config.yaml
crop_scale_min: 1
beta1: 0.9
gradient_noise: 0.3
ema_decay: 0.995
epochs: 149.9
lr_schedule: "linear"
Rows from block 2 of a small image classifier, named by matrix and row number. Rows with one number belong to one neuron. Each number is 500 + 25 x the weight over its row's rms, rounded and kept within 0 to 999. All counts start at 0. Numbers have three digits each.
After each neuron's rows are labels from the 100 images, of 14848, where the neuron reaches its largest size: "lies over" is the class under the peak. Only what is clearly more common there than usual is listed. The data: drawn branching plants. In brackets: how many of the 100, against the usual share in percent.
# u: gMLP up (value half) (model.blocks.2.mixer.u.weight, 256x256), inputs 128-255
# v: gMLP up (gate half) (model.blocks.2.mixer.v.weight, 256x256), inputs 128-255
# out: gMLP down (model.blocks.2.mixer.out.weight, 256x256, transposed), outputs 128-255

u.4:500500520500598500508483500500411500500500500500500478502508555500500554500500498500500496521500487500510500500500500454500500442481500498502500458500526500487467500500428594500500500500500500550500500500470500500580500500500500500500500500500500500450519500500500500509500536500500500500500500500501500500500460487500497500544500455513500478500453527510516500504500500500538500525539
v.4:460490500500500523516502522420519500500500500455500500500500515500500504500500452468478517500481500500500500500500530479534500484482482491500500487500500500502500500476500500500464500500500500519500500525500500500465500500500500487524525500521500516525531543539500473470496518445500549505460491453555500529527500500500500423465528500519505500545457500500500500500500500493500441500586
out.4:500500500500500500500500500500500523555472488500500500467476485500544500500479556481511500480460468490423500500544504507514500538504500546522500474527500482500500546504451500500500500482572500500500495500517543500500500500500500500488500500514519500500456561448444500500536484519500508500500509500565500523500475506497500521532454500500500514510517500504500500500500543429546500500489
lies over: foliage (65 vs 8.2)

u.84:518558446500518508500500500500450462500500500484500424514500500500455500588500500531457443500500452511500500500448479500564473571500500464456477500493500500533501471500500500500488506513500478495500493500500500500441517544500500500500418493500500500500526500517500500500500500500500500532500447439545579523500547500478487550500500500500474500511526500438575475479505500500519500516510
v.84:510500500518500500532500479512500500534500500522500500500500500500500499526500533440500536500489452500533485500500547547500568476485446500460500466487495500542522500448424501564500435464500500500502500500500500500520500463519520492500500532481523500566486490490500473468567500549500500427500500501459564500458500500500500523500500562533532541450500500500500455500478555472505513500499
out.84:527500552536500500500554500462500503500476496507532440500491494495495500497480500475500500500534473500500500464500500476530500500500510500485500500432500500454500469500522430496499504500500500538474508500500541500495500500481427611509500525465494565500470460478500499462504500500489500500524500503453500500500500533475500499500484526504491500454470515500547500500500500472500500500476
lies over: foliage (26 vs 8.2)

u.232:466500460500502500549500446500500500530537500500500500470500540503500500500500500500500500500519500448500500500580489475472500503528533455500500467500444500519500500472508500500500500542540472554500518500500500500533586467500500500521510456500474500549546501465500560500500534500500522503500500523524414446497466500500500488438397500500500512523500535500531500478503500463474500500510
v.232:526500460516500571500500479523523495500500500500500500500500448476563449500500500489473462500500500500500496500500494500436500494483500500425530500500500497500500500497500500500500500500500500523500500500520500461500500500500481500513500533503500500444500406545500490500525485500500460465500500549513456500489500500500500525500500500464500517486500500500516500500500519486500500500500
out.232:500500500496500477506485500500479475500500500500535500500491500471500496495500549500477478500528500500500500524459468502442500500500544522500501544483500503547551559520525500458500539500500500537504551550469500520500505500500500515441438500453520539500479468495484506500500480545471500500500494500500500500548500500498500481478490500490505500500515524500476469500500500460500500500534
lies over: wood (44 vs 5.8)

u.164:500500500500487548486438491495500500497500439444500509500464467500470526471500500500419507500499487478500500518500491448500455537500509483479500500500500427525500500500500488500471500462500485500442500504500564500502500500497500500488541500518500463500500500500479500497500500522500504500500500500520499500500492524553461519474492472500500500479500500460500500500493500500529500533500
v.164:500500500495500500500500547513500500500491488512545500500500528506470500540495500443580500500500466566576480539500500500500500500563500510500500500465509559584528500500456500500516454500500489500505500500500500500500454500515528572471525500500500485500500500500437500500500552553466517462500484500500477482458491469500509500500500524500500500504522450500500461498500510538514490481500
out.164:496524500452504551500469500476500517500500553525522500546473500566500519552500534534550448500451500500450490500500470536500500500500527500532500500543538500449446500514500500500500500542527499500478474500500500490531546482457482464546494490490532500556500500557500500532500500487500536537452515500540500500500500490444517500500500500495462500476500500484477500500500500454495422500500
lies over: foliage (59 vs 8.2)

u.112:500500467454471500505524438500500500484443500465493500500500545524500484500500526500478500500479500466500476500560500500500512468500500500550500521500500517542500514442500496514527500500500500506500500477487500500557500437525500472500561513500513485459496500514500469516500494500500500521516517494500500500500500525500428500448500528500500487466468500481537533474500500500500500472466
v.112:478510565500481446479500428500500481500498500500494472514500500467500500486500490571500500544522500508536518500513500500553500491500477500459478442555474500500510500498474500500479500493533470466500481472500543508500532496500500479509460511506500500446500478553500524491500507532500500500500500500504500542500500500501510500540500500500500451500464500500500521503521500500500500493522
out.112:513474500431500500500500500510500457519518511530500401500466500442500500500449497485500449500505528500500532482500489525500500500500500514467437552476491500500500497500510497500487500500579500500500500498500500500530500500500549500467524496500550486491500500488500470543533515500436487500438447541500500500500500519500518555500500523500516500500531473530545509449500466500516535492522
lies over: ground (98 vs 15.9)

u.0:500500500487530500486502527503457500500500500500500500500500500489517500500500500500500470500503476479487558500564500529520444500540548505500500574500481500500527500500500493551520475501536500500500500484500500500500500500500484517509500500500500462500500500524500485520514403500538458500400569474503481500500451500500500486500500506500500522500511478445458500500500444500500546500439
v.0:500500500526500500508494500465474500533500530570500548476490510511483521510500513520531441510500500500474462515500412527454500479500489581506492539500516434529500500500519500509500500547529500500500552500500532433490500500500524500500522475500500483518415500500500486545500500503500521561443500500500500447470500500500500550449500500493557522501500500474500500492504500476492519515500
out.0:581485475500523500500500500500500502500500500457500500492510452513471416500534551500500513500500569500458500493500500500500500577512549553500500498500450466514453500500468485488471500532511527500478500551537500500500500500500500500500500500522526500500474500456489483500500493497500500527500465500534500500496500485524501483470566500468456543464500500500525500500444442500500547494500
lies over: foliage (87 vs 8.2)

u.42:500500465500500500500500500459429536427500488459500431431500500454492500490500524500500482473489486500500484500508500500532500500460490441500516575505500500476500521525541501541500422500543488500500539500548490500495500500500462500500500500500500473437540496454500522500500500478481547500500500500498536500500500475489520500500500503500469500500500500500505500500500562486500500500509
v.42:442536437549500500516535500425510542509477490500500517500538500500513500500500500500500500521500500435534500487500444500500466500500473488507500519456500500471492517430500500500500500500500500500536553497573500514500500511528557500527495479500500425465500508500500490481500507500500500500569500464472449533500500529474483442500540500486500500500479500500524541500475500500497500500444
out.42:498500470500500540516500541520574533500502480547500586500500525500500500522489417500500516504500500500516500507500500532500498479562500500500500500519500498507478500500542500500536535469493500500526500435456500515562500500454500477500499500556466519500518500544500500500577500500500443478500500458500500500500479549459469500469494492500499500500500500500500514500480463500500509517500
lies over: wood (42 vs 5.8)

u.13:478516500500500500522500488500535563500466500489500500500515500500500463495500500478487500520500500545488500539511500529500472500500512500500486533514444500531500502500531500500500478506441453478546500500500500518500502500500449486501518500500453500500489563507441518531435420500500553500503500500500474500500500451500500500466500488500491500500500490528500558500466541523500500500487
v.13:500522537507500500464497532483540574522500500500486535532541500500486509500500529511500500500487500546500500500477539500448530500500477527457533517500500497500453500530500548518500500455500561500500529500500544500540500446565506526500502497500465495524500553467468500500498478530500424500500475500500544457453500422513500502546500502500497500500434500500500508500500499500530500500538
out.13:500529500500516557500500500500500500500500539562500500500423500517494500500453487507500456503500465518448504522528500552533511479475525500545500481500500500538500504560500500500500497445506473478490506522500472500500552500500548410500467536500500500542500518449500444502557500500495500508462500500483480464500461500526487500520489500468500500421456527500500488494500475500533500500486
lies over: ground (100 vs 15.9)

u.2:500510500499486524550532500523500500500514554501449441537465459537500500500508512509447496493467531500442500500528431500500500510516500521500500566500491525500500500500500500500500459491500502500500500500500500475424551500500524534586500500463453473500510500492474467500468514510552532455529500500500500504448500500500500539500500435500500500500526529469500508547463430433500500562500
v.2:500547500500511500500500493489470424416478545487534461459500500500489500500538500500500420500483541500500500549500500501500481500476547497515500500538479541500533500500500494513500567500500447512500518500500500526500495500500546486467500500486500500519500500500500500500500477500500505478492518500522536500506500500500500500546500500411500458537500500476500560500500500517500532459500
out.2:481500478500500528514512500500500500479500500472500500500531500492500511500500500500487500591500500500565500505503500500500557500417532497500500542473500525453500500468569500493493500500500545491500428500500500500500498493500500500497468500527481500500500500500496443500500453474464510524500500500500533508500500500496500500500453500537470456457506477477500500557500500500500466500500
lies over: foliage (25 vs 8.2)

u.58:469500500426500500500500500500500482472500500540535496464500500563500486496500484508553500500500500500500500449543408500500500500467527500554500486500500500494500479497500500425500468526493421487449500428500500500500462500500492468581487500500522495500499500501500487522500500500483556500500500500500500500500500505534500506500559473477500486500500531518500491500489501500500465500494
v.58:500504545500515473527500500501500425487500537543500500500537513500500500546434500506500500443490500500500469500459500446551500467514488500478500500500500486500500500500500500500526500500500580500514500500517524500500500500500462492500491483505500500500500430512480532494520500458500574465500470500504500500500481500505500456551500500529464500523460500452500475500509504500500478510509
out.58:556500502463524500500500500486500500486500500500500450580500505494486514465500500496500500500500500515489500476457500503547526486500517522457500500469564514481417515499500482500500483519500413500500500500500555500470459500500512500442476500500511437529459500500500456500500458499500500507538500500497500448500451500500500500492500500472500500500500518500500507500500554471500488537500
lies over: wood (46 vs 5.8)

u.22:500500464500500461579500544500470500500500500395554500500508500548500500500477485479500500500557500587466500500500483452505476546494516431533483520565500521500500500500508500500528468494500466500500500500500500500500500500500500500500561500501482485552500499511500500500500499513497522505500500500539463511572477500448498501500485500454455500500476500500548500500454500585519500504500
v.22:548487494499500500450500600447500465510500487459513492468500500447469500522500558485500500500464534500500500500470500500500568489500536500500543500548476500500500500500521457500500456565500500500495500552500500500500500490500463500505514512480500500514488403500511500500476523573521458491500500544487500500500491490447536491500500503507500458520500500499500500500534500500474500467563
out.22:483500538500500500487500492500500500500549500492500510500500500500500497469490470521500502500545525500474500500500475514500511539500487500500500500519498453500495500500500532500572457500397500505500500500489472502460500493539521462500490500431484500451564515500539500500498500500500528500500500462500526517500503500500530500500526500489514558535482500497500502500551500500486500500500
lies over: foliage (45 vs 8.2); wood (27 vs 5.8)

u.52:494480440518500500508500500492500480500500500497500492500459579500500539500477542527500459529500500491500500577497500486500507489500506500523500500500526515500531500516500500500529500445520475500500500500500482447537471426500475500501500460500580500500498519500539500500500500500500500483500518496500478500500468500536444467506449500520494500500500500491500500482500500500500454552500
v.52:500500500460520531493530500478500500500500500500506500450500479500500468484500500500506500500459500506500505500458467500514541500500488500507500500500564492500500500500487500500528497453500434500435500500480475501500523500500467495500473526476447500529517447500500500500498500500500454508500500500500500500478445500499407500474471529500500461530480500532500500464469510500469500552486
out.52:524500459500500428500500500500500500500477516476514461500500500500476461500500443484507500500486517491521500500500500500500500530500500500500518500500500481403522456500500536500566500500500524500500500500500503500514491569476578500398500490500520445500500511500500500493492500500485500505453500529500500540500500504549524500500509518526500542459500441485500504461500500500500495458500
lies over: foliage (96 vs 8.2)

u.51:464500519511525470454534500500500473479500500540500539439511503500485508508487533500500519448500508477500500472456493522513526469500483500514530500456500500500500552500507500500500500500514500483540476475551466526475525478500500466469500479474528500486508439565543468539500500484474500507500500500500540500500500500500445500433515515500499520501472500556521487500521511477553465515486
v.51:500484527500520500500500496500500500489531559520481531500500481527505526500481524488470479500517490547544524456450500500532491489466500534500467500500554500518524500489505500500519500500539488467500500452500500510528516500478500500500500500500500530551500486549492500519522500500500514500500435524500519500500452500500523509500500477500484528500500500500500500522500535500454500532500
out.51:500500511491478500497466484546500536500517491500500534500535528500500529535531500467542500534500500485539500549479500500426481481500500473500500535500488549500517500485500494500500500515500509483477500500513515500464446500500500500500515511500475500519500500500543518474500446542534500526502500500500514490478501477503462474469482524534504500534500500500455500500490500500460482517508
lies over: wood (85 vs 5.8)

u.177:500467500500500530500500440500500522547479500492464518500500500500500511524500496500500500519500512500500500500532498500500481548500500500500500490484500500560514500442486500526462500500470503500500500462500500500523539455524500492500500500500500500451500500500500500549488576478500519492544423535500500493472441500558500500500456503500463503500500547500522526479506500492500500502583
v.177:546563500500529500467500503500500500500500468528500471511500500500456500500547500494500488500564500509500500482500460500500500500500508533500535500491500500500500500500500500530534500500494500500481483500500539395500500530500427500505530500497536500493500510528551520500439527500500538500520527500500471467476500514500500492500500491500518500484500500431553500500555500567550521532453
out.177:500500500477460452582473500500543481580500500500563528463464500500500500500400528494460500475500500486500500525500500447500495500500500507567500520500500531500500500500500500500458500553517500500554504500500500521500500500454478500500474500500502491500500500500500466500521496520531500500530506500500530548454500500500500500500500479479500500500538500500500500500542500423500471488500
lies over: foliage (32 vs 8.2)

u.116:500500500500470500477485500449500544508441500500500500500550500474500418500500451500500500539470500500465469500480447500500500500500500500519500529500500452549536500492500476500491500504480467505500509522500500514500500555500500500500500541500500500466519484478500500500500483500507501500500534426469500423536500489471500485500507483487555500502537440500500485500500524500530483500500
v.116:500500530500432443481473500500516500500500444500457495500488500483465548542500500500476500538500455506523489566500538523455520500500500500500500513500500500517500500487500500513500500479500500500492500502500500535505500500565526516500555500566500500475482480500459485500500492500500477521516497518488531500490544470500467564419500529479500500500500500519520426491463532500531500460490
out.116:557500523457484509500500500500434500500500500500500500500543500484500513500483500500500531536476536482470487525544500500500500519593476500500509500500505425539500450500485500554539500533516482500521500518500500439470548508500500547500498500500500500494507500500482500545500536515500480500503472458547500512507474511500500536530500516500500500500453451507500511500500381500500500480500
lies over: foliage (37 vs 8.2)

u.213:475500532500500525521500500466500539500461500580549500495448489500513500433519500479500500521500500500495542500500500500472455487500500525500518514494500500500521554508500554535500500500535500512540500525500500460500500461500490486503500500500465500500507521500509500500542468500517500493500531482500394536500500500463510504500439507455536537500506500520545473491546460552483500469500
v.213:500566477500500500500500500500500449500500419500500500510524508500500500425500500500500478517498571451500500500541500467500500500500500456499500500500538500518503500525451500500500500500462498500469500500500500500504500500487500500499584549500500500500500500502500500500500434500505500500499500431561500500500500500505509500483536509500500527500500510500500500500500539500500500500535
out.213:517526472500500510524520489545514473502496438487526500500526547500500547528458491502539517522523506500518452466481522500500500458470444393511542500500500531500500500475494500504497481500522500532500500536467500480471500531513457500500484500500520500500488500494500462500500495500535528500500474494500550474450462529465492500484510501500489465492451545514525500500516510507500500545503
lies over: foliage (100 vs 8.2)

u.59:500500500547550501500509500512479500500500500500500505579552513540500500500500515500500500462500500500437500500535500500486517500500499500500549500500529471500503500500500527459474583488522478500500489447500500500500500509421500503500500500500500503523517481500500535500502500442500500518459445460546545440500477500475480500500457468508456500500500546500526482494500500500500500500510
v.59:500478500500500505470536498539500500451500500500505500500448533471454500525514523464500476519500500500469565529500500476500475500500500473500500500517500500500484500500567477500534441438468500470500535500521500500500521416500500500476544526500500510500500501469500481500492550500500500500500439500513457462477528509500469500500454500517473500495552500500500500500502557524500457516500
out.59:482480500527540503500532524492452465500489500500500511500489504505500500500500500500491500492444500500500488501500541585500500500459500500530500500509500512500444469565500479510500500500524500530490500447500500543500526500498470500500465528520500500500500500500489500484500500481473500500500500501500500475500500554500500500500500521500500584500500548468500494508505505525551500500500
lies over: wood (31 vs 5.8)

u.241:468500500535489494514528518444522484554500533500470500484488506516500475531426513500435493500500540500509500483474483479509432500449500531500466500470500487500497519500542500500541532473500498480501500500455477485534500464490521500500500475500500535455500500500536500500500500480500500453500500487500549496500501500488500455500464500500517500527505495528473470583509500471500500500484
v.241:500518536500500500500555438517528500466498542500452561481500500500477495525469500462500523498440501500532500500500500475500473500479500500500500520500500500489531444511500542500500500500525547500500431500514474500560525455500484500500478471470500500500545482522473500450518500500500503485481541522472537500511515500500500441500500500500500490500500539500491500500500500468456500471497
out.241:589500534501500507500500503452464500500514500469478463494505461445500500474520500500500483516465515500510500478500460524525500500500519561500491469500500472511493500509500500500500451527517491509500534500517500511440499500510540500510500500500510439500496500431500462522500535478462516522500500462518449493500491531523534506500500500500500527500488500500500500500500500542563525500500
lies over: wood (96 vs 5.8)

u.90:448500552426500472500406500500500500500508500460500500500526469526500476536500500500500514500526488530500500500500469500500500500466500500558500500500500500506500500534500486500500500521455464468500500500531516500566500500500445500470554477500500500484540552500500500500500457500527500500500486500500541520500500456500462494558500500500500500500500500485594503496500569500500500500500
v.90:490474500500528500471500538500489500500533504500525500500500472519506464523500500491421467500581500530488500497500517500501500500500481476500500500500483509433500500501477522500500480500500529500479554490535500500459500491500500485423500492552500500443500521500526515446411500461500500477500539500567547515500500500536500499500569526500500500500500500463500482500550533500500560500500
out.90:549500467489500511500500500522500500500538500500497500489500500500500540500457500466500500500474500500500500500473500500500512439450500500484542500500500500538500511557459500507500500477515500500500503500527500500500500514500500500552500500506500500454504498489499507471561500500500516500500574500500505500500500495458500530460500527500500500500500483484500500456500422515549500500500
lies over: ground (99 vs 15.9)

u.43:516500500500528500500489500493469500479500450505546500500480462512500500510476500561500500500500500546494500526519500500500500500500500500511500500585504500512476488543500500500500537492500500509500500467494500500538522479490590500500500517500404500500505550566500500459504500466528467500484526456551500505500463423519500493500500500505500428500500507500500500535460488500499453500500
v.43:449500500500500500500500492500474502504510505500500493550412500500500500500500500557498500500510554560500500525500500500498500502500498500466521500500500509530510500500500500500500531500500517491446500500500500490532500500500434500500499500500582484486524500500487500500500500500500500500500448446498500500500500500496549500452479500500500500500500500437500501464526500496491513500586
out.43:500500500500500500479500523447543500453500471500523500500500503500453500500500514473533500525465500528518511500500476494500526500500500496489500500500551500500512500527505501528500500510584500500526487500500500500500528500500520500501502469500500500500504466500541500500500538502516515500500511586500507500500500500541500529500500470432500539500442500470497500500582500500500575535418
lies over: wood (25 vs 5.8)

u.214:505506521500500500500500500461516500500552500500486500473424504557500500500500500556458500518500497500500456500489500537534500500556520500500491500500438500500468468500500465538483445452480482496521492517433523477503500500500550500538500535455506500505500500550524534537528527512500455500500500518481437534455490461500441453500500500526500455499500487479511500492500500500464500504500
v.214:500537456500482500500500500486500525500500462493500500535500546500500557500470500500500471500550500500460462486513508527500495500500500494500500500496500500489499509500500500500500500500500500500506500453500492503500503471500500566500500500500458464472500500520500564547483500500532500471500527500500586500561537502498500500486500564500500502521497500500494441500511500449429500500558
out.214:548579500507560474507557500509569500500500463502528531500450500500500514500550492527500505482500492500490518500500500511500473500500500467509500546494500500517500500580525500500500452500422500500504500500500511500456484500500458411500500511500500492500500564500500479471500529500490477519500508500500518500500500500448500545500500500498529500500500500570500500500457500473500527500500
lies over: wood (52 vs 5.8)

u.200:500500500485523448541516466500478500500429503500535502451500495532500488514462500444500500500537474500500500503500480508500500500500496427500500500511531464500574500500500549500500500500500500498472500527500518436549500500500509483500537526500500499552500551519463500500500500438482520500500522500500504505500454500500500491500477465500500508500500481500500508533480538538500500500500
v.200:497429500500546500489498500511500500500506500500500500500500526545500500500500500532553500537467526470459500500500515486479500500500500513500541510500500500500418500559521500500498500500498548476532500500500500500519452541500500486500500521455500500500500527500500500500463500601466466452500509470500486500500500500500500500514455528464500452469470500500500468500500494500500500447500
out.200:500500462475445500429500500485504544500500493500476500469486495499530441453500500569500500570467549485500429500500453500500500591500495547500500500500500500462487488500501500502564500500519510500472483501500500477500500500523518527500538500500500442500530500508547520503505540500470500503537513500518436500500513432500500500552558500541500539500500500500500500500500456500491501486530
lies over: foliage (75 vs 8.2)

u.110:529500500500500482476500500449500500500500500483573500478500500499549500500539500500458474469500508492500548500500482522500500514449470500500500500500553500487500520548522500503500500476524503516527500452497564500543461524500480481506551512500500479556500478500500500500500500436500527431466553527500500500534500500497500515500511464442500509458500500471500547552500500500500568500523
v.110:500500492479500537500500440540533492554500509418500429538512500523500500565500500554500500485500462500563550571475468500500471500500512500500500497516500503581471500512500500500500514500437440500500500500486500466500543500500554473512496500500500500456446500500562500500500500498556560522500503525526500487500517500503500500500535500500500512500500459500509500500495500493500447494500
out.110:536500500442528500553489500500541500546500500500500493500487500500500500532475490500500504500500542500500500500432512500500591500500468500500508496500500500539500467500500500500500498511476500545530503500500500515500486437514445551463498500500500500500455500500465500500485506500493558500537500500500500500487500560500500500500500554440500500500500509500500500500515500441546415500485
lies over: foliage (60 vs 8.2)

u.75:500500486453500482500500497471466500500500500482516520500500500500479500500448472446509512500473484483500500530500518500500500500445518500508500540565546500500500506500517500500500500507511500500479500522459500539500465500467500495500500500556488474535470500500500437500486500500500500500426477454500500500493446500500525516500500496484542450500449500476500500441496550500500493554475
v.75:437488500432500500500471503500500449500500500500547554507500468537454548500490508500500500500559543500489505480500491500473500477488500480513500493527500519541500498500500521500521500500500500523500500454500500604518500516479471518500500527515561540500500518502500500518488500500500501500517467482465500502483500458500500500456545459500541518476500491460500500500438484499538500514500
out.75:540500500500500500515460500419455515500532500500500487464509460465500500500541500532500522500500506500500547488500500500534491562500557500482500522388500429466500500500500500488500500500500500587463487500500546510440527528500500502530500500492500471500500538500513500486463500455531500500565500500500469516510500475562526500534538500500441534455500500500500518500500489490500472500500
lies over: wood (31 vs 5.8)